python train.py --win_length=400 --hidden_act="gelu" --epochs=40.6 --warmup_steps=2480
Rows from block 4 of a small multi-label audio tagger, named by matrix and row number. Each number is 50 + 10 x the weight over its row's rms, rounded and kept within 0 to 99. All counts start at 0. After the name is the row's rms in percent of the matrix's.
Before each channel's rows are labels from the 100 clips, of 14976, where the channel reaches its highest value: "responds to" is what is common among them; "loudest band" is the band of the loudest frequency at the time of the peak. Only what is clearly more common there than usual is listed. The data: synthetic speech, music and everyday sounds put through simulated rooms and audio effects. In brackets: how many of the 100.
# c30: last pointwise conv (model.blocks.4.c3.0.weight, 256x256x1), inputs 0-51

responds to: distortion (32)
loudest band: 1000 to 2000 Hz (47)
c30.97 096:45 49 65 33 58 44 58 58 31 46 54 56 25 61 57 47 48 51 36 31 51 46 40 46 58 57 63 66 49 48 50 52 57 45 58 40 30 59 70 47 47 54 49 63 62 61 53 44 61 46 60 42

responds to: dry (51); drums (50)
loudest band: 2000 to 4000 Hz (26)
c30.141 098:52 52 45 31 43 38 59 38 27 69 56 46 59 47 47 52 61 38 61 54 52 41 32 52 52 36 40 59 47 46 44 57 50 33 48 39 49 55 44 48 45 28 49 63 52 47 46 54 54 58 61 56

responds to: reversed (86); telephone band (36)
loudest band: 4000 to 8000 Hz (31)
c30.25 103:71 48 49 46 65 20 56 56 39 42 47 45 55 62 54 52 48 45 40 51 52 35 55 50 48 55 50 47 70 58 54 24 46 61 48 60 51 50 44 56 41 48 38 49 48 52 44 54 48 67 65 57

responds to: short reverberation (71); far (71); everyday sound (52); reverberation time: 0.15 to 0.3 s (46)
loudest band: 1000 to 2000 Hz (32)
c30.215 094:49 48 57 53 42 41 51 39 48 40 62 65 46 45 41 51 56 46 56 59 49 52 65 37 42 54 42 47 40 52 54 51 45 49 40 61 43 53 51 63 52 56 51 45 62 70 50 58 42 48 53 38

responds to: bit reduction (76)
loudest band: 4000 to 8000 Hz (32)
c30.28 103:74 64 32 34 52 37 48 39 62 61 74 53 34 33 43 45 47 33 34 56 65 59 41 57 43 46 56 45 63 46 37 51 60 35 52 38 51 36 40 38 46 51 66 43 31 52 47 52 53 64 40 35

responds to: band (55); chorus (52)
loudest band: 500 to 1000 Hz (44)
c30.252 096:44 63 57 41 50 57 42 47 49 54 59 58 57 49 51 66 56 59 57 49 51 39 40 46 44 47 60 56 71 60 66 41 39 55 53 51 45 45 52 45 42 67 46 50 35 34 46 57 58 47 49 42

responds to: tremolo (52); reversed (44)
loudest band: 2000 to 4000 Hz (27)
c30.248 110:51 59 53 67 57 46 87 69 51 52 74 55 37 48 44 42 49 58 38 47 60 55 48 54 49 55 52 47 52 56 49 46 52 48 51 48 48 42 47 45 47 50 48 41 52 50 51 47 50 44 49 54

responds to: chorus (60); band (53)
loudest band: 500 to 1000 Hz (37)
c30.178 092:62 48 66 46 62 44 60 50 53 56 45 57 74 58 43 57 42 65 52 36 57 53 46 58 40 62 65 60 46 58 40 60 67 46 49 64 49 30 55 54 50 42 40 45 46 64 52 51 52 59 46 47

responds to: ring modulation (91); drums (65); reverberation time: dry (49)
loudest band: 250 to 500 Hz (61)
c30.27 109:33 62 51 38 64 44 55 45 54 35 49 50 58 27 54 34 49 56 49 96 43 38 52 11 70 49 51 39 29 48 54 45 42 77 54 43 34 52 41 54 39 54 61 46 65 16 40 45 57 89 59 46

responds to: long reverberation (86); everyday sound (79); reverberation time: 1.2 to 2.4 s (54)
loudest band: 500 to 1000 Hz (41)
c30.161 096:55 53 55 41 66 21 68 59 59 53 32 54 53 61 49 44 45 51 58 72 44 42 48 56 47 48 42 35 67 41 46 64 45 41 64 65 36 59 59 52 66 50 47 66 54 39 50 56 41 48 49 43

responds to: ring modulation (66)
loudest band: 1000 to 2000 Hz (36)
c30.43 105:49 60 62 31 66 40 64 62 55 64 44 58 64 27 35 57 54 37 35 59 59 46 48 79 63 53 68 58 56 46 71 53 45 73 37 49 78 42 49 50 57 43 71 57 47 40 43 82 52 26 28 69

responds to: long reverberation (71); everyday sound (51); reverberation time: 1.2 to 2.4 s (49)
loudest band: 500 to 1000 Hz (34)
c30.18 096:44 54 48 30 44 29 57 53 38 46 40 49 37 45 45 39 47 53 51 54 46 53 55 56 59 43 48 38 84 47 52 76 33 56 60 42 37 64 37 65 54 62 61 61 59 52 52 44 52 60 57 46

responds to: bit reduction (99)
loudest band: 4000 to 8000 Hz (46)
c30.131 092:39 50 31 39 57 46 57 70 48 44 45 56 58 35 39 47 52 50 52 57 49 54 42 79 43 49 44 55 52 38 48 69 33 43 50 46 56 33 41 53 48 51 55 64 42 56 54 53 62 48 46 54

responds to: telephone band (89); drums (61); dry (45)
loudest band: 1000 to 2000 Hz (33); 2000 to 4000 Hz (28)
c30.132 096:29 58 55 42 47 35 37 57 61 48 34 33 46 50 60 58 40 40 40 29 60 42 48 36 54 37 47 37 34 49 45 58 36 53 69 60 71 53 39 32 60 42 55 48 68 61 34 51 48 44 61 38

responds to: dry (68); everyday sound (53); wah (49)
loudest band: 1000 to 2000 Hz (53)
c30.31 100:63 41 42 60 62 50 40 24 49 27 44 52 54 48 61 70 44 59 58 53 31 55 73 47 58 47 53 44 52 66 52 53 39 60 59 61 57 44 75 61 59 47 40 67 46 44 57 52 56 61 53 57

responds to: telephone band (67); drums (54); chorus (33)
loudest band: 1000 to 2000 Hz (42); 2000 to 4000 Hz (34)
c30.169 099:61 51 56 45 57 48 49 74 52 47 59 38 51 35 64 54 48 47 51 67 28 51 50 42 69 52 66 32 82 43 51 44 43 47 49 52 56 61 38 54 56 54 59 55 72 34 63 50 56 58 46 46

responds to: bit reduction (100)
loudest band: 4000 to 8000 Hz (39)
c30.45 100:37 45 51 55 53 44 55 35 51 76 52 36 58 54 40 60 18 70 48 53 59 55 53 34 48 45 42 61 52 46 29 55 62 51 46 41 38 41 71 47 44 50 50 47 62 44 42 54 39 49 48 54

responds to: short reverberation (86); everyday sound (71); reverberation time: 0.15 to 0.3 s (62)
loudest band: 1000 to 2000 Hz (30)
c30.54 115:46 41 34 40 56 51 50 34 60 54 65 61 59 62 40 57 40 56 60 41 53 37 45 58 44 44 50 51 50 50 54 51 49 55 43 31 55 54 51 54 44 67 57 40 50 42 58 50 65 53 68 47

responds to: telephone band (41)
loudest band: 1000 to 2000 Hz (40)
c30.203 100:54 55 30 66 44 25 52 64 30 75 51 52 56 31 37 52 48 33 32 33 49 57 67 57 66 50 58 54 60 36 38 51 45 65 52 69 42 68 60 53 50 54 41 55 38 37 22 46 36 45 55 54

responds to: chorus (40); tremolo (38); number of effects: 3 or more (34)
loudest band: 250 to 500 Hz (54)
c30.106 099:34 37 60 59 55 49 55 73 46 41 59 58 64 38 51 42 51 42 42 57 57 58 52 57 54 35 47 46 40 49 58 39 35 43 54 46 50 44 52 48 40 41 54 45 50 35 56 53 68 96 53 63

responds to: band (88)
loudest band: 250 to 500 Hz (37)
c30.137 100:43 65 56 27 51 33 43 35 48 65 61 33 76 49 32 42 36 49 60 49 28 82 40 37 52 34 45 52 39 38 45 32 67 47 60 49 50 52 49 42 70 42 51 48 61 46 55 46 60 52 61 45

responds to: distance: near (69); everyday sound (54)
loudest band: 500 to 1000 Hz (51)
c30.11 100:65 47 50 46 44 53 58 55 44 49 43 70 76 52 53 40 54 56 41 38 55 52 41 40 63 27 39 43 57 48 60 32 46 47 44 29 69 37 54 47 45 53 51 40 63 59 67 41 25 46 53 47

responds to: chorus (51)
loudest band: 500 to 1000 Hz (37)
c30.136 087:40 74 42 59 51 28 60 34 48 49 38 55 31 40 50 59 49 34 44 62 45 62 56 40 47 51 38 49 45 50 40 38 54 53 68 41 47 34 55 44 52 44 26 57 48 43 62 52 44 56 38 71

responds to: speech (83)
loudest band: 500 to 1000 Hz (46)
c30.15 103:44 55 40 55 45 56 44 54 53 53 61 49 42 64 60 79 54 41 43 55 53 56 52 55 29 61 50 53 51 64 41 46 43 63 57 50 57 49 50 41 61 47 50 44 57 58 55 42 45 56 40 57

responds to: wah (78); everyday sound (56)
loudest band: 1000 to 2000 Hz (47)
c30.172 095:61 59 57 41 53 45 47 42 46 44 27 42 71 73 48 53 36 46 64 47 57 50 56 57 36 50 43 37 53 70 53 44 40 64 50 61 48 42 42 55 42 62 46 62 63 52 49 56 81 55 44 40

responds to: wah (85); band (60)
loudest band: 1000 to 2000 Hz (45)
c30.134 102:44 52 48 43 53 45 55 22 53 55 63 49 35 23 54 38 48 50 42 46 55 76 50 50 27 56 45 55 33 67 46 55 52 63 49 54 35 59 65 69 45 52 60 43 52 55 36 44 69 63 60 41

responds to: everyday sound (73); dry (51)
loudest band: 500 to 1000 Hz (48); 1000 to 2000 Hz (37)
c30.79 101:52 44 42 49 39 32 40 44 38 61 47 49 35 37 73 47 38 47 49 54 47 57 83 61 54 59 43 62 42 65 34 51 48 33 63 54 39 43 89 44 69 43 56 59 47 40 43 47 45 67 69 61

responds to: speech (51)
loudest band: 500 to 1000 Hz (37)
c30.133 093:40 65 61 61 50 73 71 62 48 73 43 32 46 50 48 74 47 41 60 60 67 50 66 45 53 39 51 64 40 44 52 62 51 69 44 57 36 43 51 62 60 57 44 48 45 44 32 63 39 41 55 55

responds to: far (90); speech (63); reversed (39)
loudest band: 500 to 1000 Hz (35)
c30.119 098:62 49 56 43 48 37 64 44 48 40 65 55 67 58 43 45 63 62 44 54 51 76 42 41 63 32 38 58 46 44 52 43 39 59 65 34 55 58 58 45 60 61 65 55 54 56 41 48 41 47 36 46

responds to: dropouts (43); chorus (41)
loudest band: 500 to 1000 Hz (34)
c30.42 094:44 55 56 48 70 46 66 59 38 48 56 43 50 44 47 46 53 35 34 50 64 57 58 35 40 61 68 41 48 43 37 55 53 62 50 47 41 43 36 48 60 53 46 31 63 57 39 59 60 40 47 42

responds to: short reverberation (93); distance: near (79); everyday sound (60); reverberation time: 0.15 to 0.3 s (58)
loudest band: 2000 to 4000 Hz (30)
c30.153 098:32 55 58 68 74 37 56 59 48 58 38 39 48 57 40 76 49 31 61 51 55 44 53 47 52 48 44 53 45 48 41 74 51 38 44 56 46 44 40 53 53 58 51 58 47 71 43 58 34 42 62 37

responds to: band (71); dry (45)
loudest band: 250 to 500 Hz (43)
c30.145 082:55 38 41 43 55 26 38 40 32 43 45 52 70 42 60 57 34 49 42 55 55 56 47 56 58 68 54 51 44 43 51 45 52 43 48 72 57 44 43 52 57 54 64 41 68 55 45 49 60 63 61 44

responds to: far (68); chorus (55)
loudest band: 500 to 1000 Hz (49)
c30.211 089:41 34 60 52 48 47 54 72 18 59 45 52 52 48 50 41 38 50 57 48 42 52 57 48 51 36 51 41 70 36 37 42 45 68 68 46 42 55 46 62 56 43 40 44 56 35 47 49 40 69 44 39

responds to: short reverberation (82); everyday sound (74); reverberation time: 0.15 to 0.3 s (56)
loudest band: 1000 to 2000 Hz (30)
c30.24 090:41 47 43 58 39 36 72 31 54 50 50 60 52 59 45 62 39 53 56 45 54 50 50 59 48 47 65 41 36 58 52 43 51 56 58 57 52 58 58 49 50 70 42 51 63 51 65 66 56 52 59 76

responds to: chorus (45)
loudest band: 500 to 1000 Hz (50)
c30.164 097:68 50 41 53 44 35 36 55 54 57 49 57 49 41 52 42 52 40 47 62 54 64 50 45 38 44 47 52 31 68 54 59 52 51 43 47 64 70 40 37 64 37 61 47 45 54 56 57 47 30 67 41

responds to: everyday sound (92); wah (35)
loudest band: 1000 to 2000 Hz (81)
c30.112 099:63 45 60 35 66 36 39 48 47 42 51 58 58 72 44 52 52 38 42 72 59 45 70 56 48 43 51 54 72 60 50 58 52 49 54 46 19 62 47 64 45 59 37 37 43 64 42 39 71 45 35 58

responds to: long reverberation (75); far (67); band (63); reverberation time: 1.2 to 2.4 s (49)
loudest band: 500 to 1000 Hz (34)
c30.118 101:37 61 41 43 64 39 40 44 39 63 54 42 35 65 36 26 53 61 28 57 33 39 47 58 45 55 38 44 54 35 62 71 67 31 65 47 42 59 59 53 50 49 49 61 44 36 38 72 38 50 53 38

responds to: wah (64)
loudest band: 1000 to 2000 Hz (39)
c30.46 103:66 34 59 53 39 60 45 54 37 52 42 38 72 64 35 53 40 40 33 53 39 69 42 58 55 36 38 33 51 43 49 41 44 38 58 51 57 45 47 71 61 63 47 54 56 33 39 47 74 47 30 55

responds to: dry (53); bit reduction (40)
loudest band: 2000 to 4000 Hz (29)
c30.122 085:58 49 41 49 50 30 54 64 51 56 49 41 44 39 80 60 52 64 41 46 58 51 59 44 53 48 50 67 35 45 38 43 43 58 53 55 55 52 50 45 44 52 35 55 48 51 53 49 52 44 46 57

responds to: bit reduction (58); chorus (32); number of effects: 3 or more (32)
loudest band: 1000 to 2000 Hz (26)
c30.17 118:39 37 61 54 57 45 36 40 59 49 49 44 41 42 52 44 58 41 46 57 46 37 63 64 42 56 61 51 59 52 53 55 40 57 58 37 66 59 59 40 60 42 49 36 56 49 48 46 67 44 69 72

responds to: long reverberation (82); distance: near (68); reverberation time: 1.2 to 2.4 s (57); speech (52)
loudest band: 500 to 1000 Hz (43)
c30.232 099:43 58 44 29 30 49 38 57 67 58 61 47 47 50 62 51 31 52 49 49 54 46 49 59 52 51 37 49 51 42 59 42 46 37 41 59 62 49 52 36 48 44 37 60 45 41 41 53 47 53 60 51

responds to: band (90); dry (42)
loudest band: 250 to 500 Hz (43)
c30.65 079:47 77 42 37 68 36 46 46 36 64 45 60 42 39 62 51 45 33 30 64 45 77 36 49 56 54 38 41 21 43 46 80 50 62 30 45 63 52 38 43 53 58 55 53 67 56 56 29 64 66 40 49

responds to: telephone band (76); short reverberation (69); drums (52); reverberation time: 0.15 to 0.3 s (46)
loudest band: 2000 to 4000 Hz (26)
c30.166 095:62 40 37 59 45 47 54 47 49 63 48 58 53 37 54 52 45 44 49 51 61 46 55 28 61 39 53 52 66 43 58 56 44 59 65 55 49 60 54 41 54 50 50 60 62 53 44 43 35 30 57 57

responds to: chorus (59); band (54)
loudest band: 500 to 1000 Hz (38)
c30.101 093:43 43 52 57 36 53 61 47 44 39 57 47 51 39 52 53 59 48 51 52 36 44 52 54 52 62 61 50 59 45 33 54 37 44 54 47 45 35 43 54 50 49 40 58 52 64 48 39 46 55 47 52

responds to: short reverberation (89); everyday sound (64); reverberation time: 0.15 to 0.3 s (61)
loudest band: 2000 to 4000 Hz (25)
c30.157 099:50 46 33 60 57 22 38 44 52 55 59 47 56 63 67 43 67 34 48 44 52 57 57 47 33 55 57 54 43 49 48 47 39 53 41 57 53 42 43 80 47 44 43 44 22 47 55 51 47 67 33 48

responds to: bit reduction (100)
loudest band: 4000 to 8000 Hz (43)
c30.120 097:41 59 37 23 55 39 45 48 48 52 51 50 33 40 56 53 35 27 39 48 60 70 39 44 43 57 34 50 39 58 62 49 52 56 58 48 57 54 62 58 38 42 51 42 53 33 48 50 44 44 44 66

responds to: wah (82); everyday sound (70)
loudest band: 1000 to 2000 Hz (71)
c30.9 097:53 69 57 58 61 50 50 61 54 39 74 48 56 59 51 32 36 45 54 55 46 40 62 52 70 46 48 68 47 48 50 28 60 37 41 56 55 46 61 45 48 54 65 72 46 77 53 55 89 62 55 44

responds to: source: everyday sound (56); telephone band (51); ring modulation (41)
loudest band: 1000 to 2000 Hz (26)
c30.116 102:52 49 72 55 57 31 65 49 59 37 47 54 75 30 42 64 54 33 54 62 43 45 57 38 55 46 43 62 40 54 50 65 45 56 67 78 41 43 39 52 70 46 67 55 50 55 52 45 46 63 53 72

responds to: dry (56)
loudest band: 2000 to 4000 Hz (25)
c30.224 099:26 53 35 44 58 58 39 57 58 47 59 48 58 45 42 51 39 60 34 53 49 46 49 57 48 48 50 60 33 57 45 47 26 44 53 31 52 42 35 48 30 49 44 59 54 53 69 47 47 46 70 73

responds to: tremolo (45); chorus (40)
loudest band: 500 to 1000 Hz (34)
c30.6 102:54 53 41 49 46 41 62 56 45 33 47 64 51 61 59 45 43 35 46 58 53 26 47 63 47 61 64 54 72 48 31 49 56 51 60 47 58 50 43 61 59 61 62 55 38 58 58 63 53 56 59 62

responds to: everyday sound (58); chorus (46)
loudest band: 1000 to 2000 Hz (25)
c30.5 095:45 49 59 70 53 49 78 62 50 43 48 41 57 37 53 46 42 43 72 40 35 44 39 64 60 39 45 57 31 48 57 64 27 45 39 32 59 62 37 45 62 73 38 45 53 42 49 49 66 53 52 71

responds to: bit reduction (89); number of effects: 3 or more (30)
loudest band: 4000 to 8000 Hz (40)
c30.96 100:33 43 44 35 62 56 49 46 55 42 41 57 58 51 51 40 39 57 44 47 75 52 38 37 47 52 63 59 40 53 38 52 65 67 51 69 63 44 36 48 46 57 60 41 32 50 43 43 40 58 49 56

responds to: dry (81); telephone band (45)
loudest band: 2000 to 4000 Hz (27)
c30.244 092:49 56 40 36 54 51 54 37 48 55 43 40 57 44 54 52 64 51 47 45 35 53 46 45 59 53 37 46 45 48 49 44 40 59 50 42 33 54 53 54 58 47 48 60 45 49 36 48 48 43 37 53

responds to: speech (79); distance: near (68)
loudest band: 500 to 1000 Hz (35)
c30.200 100:62 46 58 53 45 60 32 66 46 78 60 54 54 65 57 68 26 42 41 68 45 54 42 52 57 37 58 48 21 42 31 55 43 74 34 24 57 27 49 63 73 60 43 47 38 33 54 48 38 42 46 48

responds to: short reverberation (74); everyday sound (67); tremolo (38)
loudest band: 2000 to 4000 Hz (26)
c30.140 111:40 33 46 50 51 43 61 46 63 53 53 43 36 52 50 30 39 41 46 59 39 54 45 46 57 45 47 36 51 57 57 61 41 66 55 54 60 56 54 69 67 47 60 56 72 45 56 48 37 59 42 68

responds to: telephone band (96); dry (46)
loudest band: 2000 to 4000 Hz (29)
c30.67 102:46 65 66 43 41 51 49 60 51 09 55 40 69 61 56 45 84 77 39 42 88 40 57 20 60 43 53 50 59 47 53 36 32 58 73 54 41 42 33 48 57 50 50 37 56 40 35 33 48 42 38 57

responds to: dry (67); telephone band (62)
loudest band: 2000 to 4000 Hz (34)
c30.147 095:52 41 57 57 44 65 50 51 76 53 43 30 51 58 45 59 51 46 45 33 70 48 47 26 51 52 53 39 44 49 49 48 37 59 54 40 63 63 50 49 40 40 60 67 49 43 47 38 52 56 62 18

responds to: bit reduction (100); everyday sound (50)
loudest band: 4000 to 8000 Hz (48)
c30.16 094:25 46 71 56 52 95 45 56 54 33 49 48 63 47 58 52 49 44 56 60 57 52 48 56 47 56 61 57 63 52 46 38 47 55 41 44 44 40 49 52 46 44 53 50 54 49 46 55 61 60 51 39